{
  "image_size": 48,
  "norm": "batchnorm",
  "loss": "binary_cross_entropy",
  "learning_rate": 0.0028,
  "max_steps": 40000,
  "weight_decay": 0.04
}
Rows from block 3 of a small image classifier, named by matrix and row number. Rows with one number belong to one channel. Each number is 128 + 32 x the weight over its row's rms, rounded and kept within 0 to 255. All counts start at 0. Numbers have three digits each.
After each channel's rows are labels from the 100 images, of 14976, where the channel reaches its highest value: "strongest on" is what is common among them; "colour at peak" is the nearest of a few named colours to the mean colour under the peak. Only what is clearly more common there than usual is listed. The data: flat shapes of many kinds, plain or patterned, on busy backdrops. In brackets: how many of the 100.
# convs0: first 3x3 conv (model.blocks.3.convs.0.weight, 96x96x3x3, each kernel summed), inputs 0-95
# convs1: second 3x3 conv (model.blocks.3.convs.1.weight, 96x96x3x3, transposed, each kernel summed), outputs 0-95

convs0.28:108069108090092085086163088192133142210095127158145150137110145110130156104123184169117115129078123170087116085120141190057110092137132171091101066107181106136095085107097113143105131156137142159112124075102055115104102085113087167147158123127141109135150169130125099086140167143147105104
convs1.28:111103087135101183144067074071130122109125157111151138158117083134149119128099123141170133146165135209106110160163124096142099149091116114112149132158160181115119146126132059134141158140072185157200115123144137143073224155091166153137117066111110134122155151150139098112165126128096068080
strongest on: teal shape (56); red shape (44); its colour: teal (26)
colour at peak: green (33)

convs0.55:100122151131119140082118157104113149115085140170098149110153106084178087112128147125062065130115124161173079179137117143062043124136094153113122125045118131130111099143174215069123132141044120101110090147086091121095125142136108149106111142141155146099137074115122137100124101153173112110
convs1.55:146097135128132092120085096079140136215084096110093152161141148155113125052116129138143148161111052101152150106167113088151144159133112079174147106153090095068151097136188116160125179125162085159073169152127106130064135160120119153079112141106107133139107079077144141151183097111137087152
strongest on: white shape (70); its colour: white (34)
colour at peak: pink (30)

convs0.66:020144140154076100122097124141164159100110129208130116160161114108115138175190140116099159110088106120172159171133124126149105132097115168101127148121147138148100152081143188172084105113125130104117223116097108107099044109158165093114134139152148094140159120150135087097105183154115140134
convs1.66:167113143123214130124119133164171085129120123108117175092129161083152142095193145082104114129150109161127177118178092139054121110148184111160141119091106179101133119085146121120132132148116118165130138114151131159134195164124096175096147173142167132146079165167088119178093213070117145138
strongest on: teal shape (46); its colour: teal (25)
colour at peak: cyan (27)

convs0.16:130077119128145154121138122175109131179100136156113121088165120156129086149126107169133121131111065070124156114129179152173182105118099100166189094115068095129223131190171157181089140107150113213136145097192179139111146138127140114112194144149155123134128143148136100137078125103122147116
convs1.16:111134158124130075095112202173140135080163145135180160175076138140130114155054119155147146131163073145118141087100100119098117115104164140123131163095144134111050130172115108103177104105062103095152072156118177139145119128072085136131120071140129142178142167110153069077091157099121151150
strongest on: red shape (67); purple shape (50); its colour: red (28)
colour at peak: red (46); purple (29)

convs0.86:117110082113081147132086096179156080185127158115128123115090117127161101125087150108098148133101092136058175116129101154154091143064165161152134082207174104133078117097160137080142143140136069077136119121205084059122113174100139138127127163138124173109191139137141102109101105156113130139
convs1.86:092134195107114146127111040124078071144140131150109096137095135120091116116142105114116125155145089148093164091098125132114156127169106082138194134141174129176144108085174120200143150099097124123131120132073084190178161111121202109104114106125140144102090121130100111087180073079104146179
strongest on: white shape (48)
colour at peak: white (57); pink (36)

convs0.24:123120136164155153145080134031132104139089102163109116132121133148121117127139093100097094107170089127101147119153128087203143127098117124132177139149038151142133169118122084115080123063112080151089084142129133115074200140167150083139139148093094133103092164094121142104111135033113106116
convs1.24:125181181086155170124108102131146172054177150128111111128119110135164115154096146129098119109217174161101095202152130142119092146096093086109109125125135128083034123107124157113111185116091160128133080107185153122125208101107151122156145126149151140123163141080106164082132130147151131094
strongest on: teal shape (71); its colour: teal (33)
colour at peak: brown (48)

convs0.21:087164152160161145139153137174137146105131120106119139116093167177095126140173053082182107118080113145064128146127174146156103108110145174158137156085170124136170109106099099122139107111064085147081075105115085103112145129065176105167107161113113127132123090134176230137112106121092132095
convs1.21:138158088142175122093172140136142160115160138123120161085138039094182128068176125135102141141158121149104042084095150129090163141134144157084102097100152087143129166134101139101108132181098083139146139133110110102112095129153136143118139120176123109067130166188105233160115120072106130123
strongest on: green shape (99); its colour: green (41)
colour at peak: green (91)

convs0.32:112089144081095132152118149074068100128146156131081106179140186168169141097137128112020126118105110139119116148154124086085186113101138107102122141097080157121168126157096085121098099109130105089187086111211163114102160074109145134102158170100108131139083111111143105127140141083098082111
convs1.32:122097107132176127165091085088184174168099102167120120183129106094154058128138134133129113150157115129092061119137150103051109138156144143098110119113168083199110129087105155159141112073091135116132107133161151089132189158077131180115133141154165132132141084133066114185170135087143139072
strongest on: white shape (57); its colour: white (29)
colour at peak: brown (57); black (33)

convs0.20:210105128108152141112100135141118118100108079194133089187107079143126205119102201128168102108162136157115126097124130167135118134203109120108146184065134123111099085160090065136128074127148130086129142117144093116208143130111096168147079147097105109109122099163135174112112142089119129096
convs1.20:123154130136118085150194139128083123102142117072093125150189182137160097179149173080107119130145153103129086089169107109138142139158094088146137136085085081117108112160130092112148114152126128138154144115141125153113167038131094071148150252127124123119129205136144143176105132137121099098
strongest on: yellow shape (72); its colour: yellow (25)
colour at peak: yellow (49)

convs0.65:096133133114055121107119106102124086154177139210105180144126184159131160150119218146131140152100104161132145120172115128127107130138070106104126169170138117181056104140156196089134124114137095066162111113109103084200099122170163118129077122095144144099128121108116140096121189122095123113
convs1.65:193093153139177147150123080175112076182134091125142187100096118141148076117137147137135092138147066140123130135173103113060157107131158083136124166094176133139177116099114092168189199126137148126114148124096125180161169154128165145105105147103171148111110116123122099091130185059091179142
strongest on: white shape (50)
colour at peak: grey (62)

convs0.67:073131125134076103139127123136126132107131108105130084162158081146143123130088196152158127120146199147119095104149143143108139095191106164154077064091155170135107138110096101145211118136084159144082079123126158180174122138125155174125126100116171103135145123089129145140196145232105107131
convs1.67:133060049116141128138128165134098139106113133101166134138125134167101122081120167117133110115143163139139145109180136147141127113079106131111127152105128100126197129130207132135207171156105158050157108134106116117085102099138147157176128144155156136101108137133144099143166177255095165142
strongest on: yellow shape (86); its colour: yellow (40)
colour at peak: yellow (56)

convs0.59:091140124114088111154111132095138121035158182187067077129138099121109112175143076063066133127099115132134092156154130132209114111156156085094158113152091106127144199187155071159095125104120122082148127164091158108122163169123135110131124124094119147099195147165128126134118127110120154157
convs1.59:127113081059203186103112097116102151150199159104136140136130110148140076108097118100063134154144111141119111230139182142091109098109069094136124082127138131129127099147112130183142127104156122118143149166098128138117200126098127109074119118173124164168062089085129160094138111089131142122
strongest on: teal shape (46)
colour at peak: green (37)

convs0.95:118096134135182197160128132152160117137204087092091088112119199167119119151145052074166121122164121152137117124096164153132110156053114107133141147148136160116137089166116123158098107083094084093153128094153143156054134125106191150141114103115097113116112051119130144136108127076071149147
convs1.95:170127105121190087150153113119103094112158146182130126108196077111179072146108129104135090180153074187117092144129105123133208099117150098097102164121115121140105120102151129104149173110058125191147079099086146078130142099062118151139116128124101147098111150154108161113161143191080131093
strongest on: green shape (81); its colour: green (32)
colour at peak: green (75)

convs0.46:067169093150188031133112167141128137090091162102085057148135097105168114133142125122039064130186127153142137158152109140175093131086124113191117134115112157159127093078106091075126127147110132089123121155128128109075179150128119143166128146139110138105140146065120119118143075113157122096
convs1.46:208089116069132131129037123106133154095076122144119102124060082139100068125091108140124168084092150122163166130110098164158188162167141155128121104161155154160189102102148108172064148151094143150110125146077092142102170108059132126156086137146121115106142127107139104152096096105159120149
strongest on: blue shape (91); its colour: blue (29)
colour at peak: blue (44)

convs0.69:083116132113081079124109137088091145103178130192183158142161183119183140109166162124122097144060090143115105057155113123093086118117156131097126112191141107110124123126141092086110144093076127085132086094080099129099077057074148123147115171080094143129152140163161145128087119115126137077
convs1.69:104091149135190194100127108111122144166165148138166131086085096107106120155134150202150120165095076144131146152137145177126174094127178154103196095081139127110151196125076137128153129192101105172158139127105126075147130174121157124118112117100136102071096082123099170200122085114101155107
strongest on: green shape (79); its colour: green (36)
colour at peak: green (72)

convs0.90:177145145149144185156156153130138155169175142197132162135082130136125204134130238124186124127186114112162116123131148137131124148124142155113142167130152154122115085095138149176102113137125101137106168144100124081136095236144149125141136147112119127130153101119129233157112089087118110139
convs1.90:089159115135156117123155144090099113097140083074129163115215113135156073173150232099094089116124115134124130106168107096099150115166124112097150196100115103138142089110160111128155122115133139113164079152138133095098123013094098138082159170163120167130109121125135139109101165078123127104
strongest on: blue shape (63); green shape (46)
colour at peak: blue (28)

convs0.0:126122120167145120192124109095155108082149144157071177179062079112169069109127149155141106143139090157094155179132140115172096131073111111144147164160073134116089119119118186127129139086119164094100085114104141119131117189177148156187067156117083139094142080164116146130134153069118077117
convs1.0:151140140159103089131101129144149065136144146097158141095132110153127162104027130125115158116141132108123098141116146182110151097169067147107131081131159180157161107051168180139104131135080148108120135151177155174131190125081129108121114115159115093190202165137151129139114080061099099143
strongest on: teal shape (59); its colour: teal (29)
colour at peak: green (48)

convs0.10:106145098107124109069120160194121141119094180152117134113138171140167115118119110084127105126090117187115158125150153137100047098147172157110119076181097083161062147130148170089099104118108120059133135110140122091108074174145144170129057171115143149145155128148139088040131089147100116130
convs1.10:123044125141106156118100050112084100193140109160078178129108151135108117131118094138141112125087053125149191067112096107151123122164108107116134106145162167106191102098154115183161080081126144112129175181135147149161110140123159139112071130102165170081154096148142139154134124082105158167
strongest on: white shape (65); frame (32); its colour: white (30)
colour at peak: pink (33); white (29)

convs0.68:100114116142129158118083147106161137186139150092105184113162134155159100147108185152148132149141129180080131082115103126182105117130109152121146109135108210135189121194141180099142151139093085126120161076224084097100197118142111098142133132162199154115104170117129115100124076125117148148
convs1.68:122087166114156174122116143142075043107188092157160159132093166116081149093088138084097063107162091145117162121162071159124118142142141112074147129151137146199153084135089121176134148079084107133087114128126149153073144136112181126140137129116123169083139093167138120106075091067121123160
strongest on: yellow shape (64); orange shape (45); its colour: yellow (32)
colour at peak: yellow (40); orange (30)

convs0.84:139140161148136110103120125113126146098080168100113137088126177171171109164107010159075103128077180165097085122124142150094118151136150111135106123150091135165144120127172090045119163144115162131121072119165119132092136123162145210140159118146138162136155143166139093114122071177148170166
convs1.84:125135077101188163109090106115152148188116092141116153101122110142150109106142086147060101130097142119100068090093146106173099152167107143057113152153140088095113069171158152149126119139174129110158199175139099138105078204128080087078165146133112165109084146151173133121132157104096155121
strongest on: red shape (54)
colour at peak: white (58)

convs0.64:101094101118130150168114097128150127207083124127101174098127162188094101118095039115051128126195121140124129142117126148114183129143160167121169142097124190143217157084134083057061117138191098139130137121173141093158101132158155131132100142111126153146124105120130128099157124118148129130
convs1.64:166113195114176089085118152126127131141103115150146148142094094134107155147167118150088147155111117137106044109117109158074114081120169147141138198107100034101080070132087166104133086138114089058139095138127133166135121124122132154143138156158139121127107093126168168108057164119117174189
strongest on: orange shape (65); its colour: orange (35)
colour at peak: orange (53)

convs0.72:172116161147060133116088121130131122154115127169116150119140147116190143162145255131149149112039114093153137097163132128129144121124142130104109121213121123146074145060125138117108121127131128088134187125084119146046107089123162098125116110173124114142120139134124131093133173131089146095
convs1.72:175103109131172132104098070134147115110123130059149137070025135124096108142101180119160138168132130134127158110170088146073084147109187080100118120132151165123168151116165076188141181180108109123153135108132112129180160161116138164069105129127128158102097115156134128108112208096106148122
strongest on: white shape (56)
colour at peak: black (51)

convs0.47:065116174107084152231108112097103175160129177132183144147155192119143149111187122147135117111138145175128113132151105105187227140171111157080133113113143113106178104133114152110143156141169140142150109136105142155102171134138139115119118138147169139179138164141155211161142146143162120177
convs1.47:116147077137192107066153157061115105123115071123085193099191089094176108120164183128066098148142104157079094112101153149075076109111103116037152164121123130150137089146113121090166108115124072077118104133143149098142116123115096148157111137172115112078111146127130153148104154095111130121
strongest on: green shape (84); its colour: green (40)
colour at peak: green (79)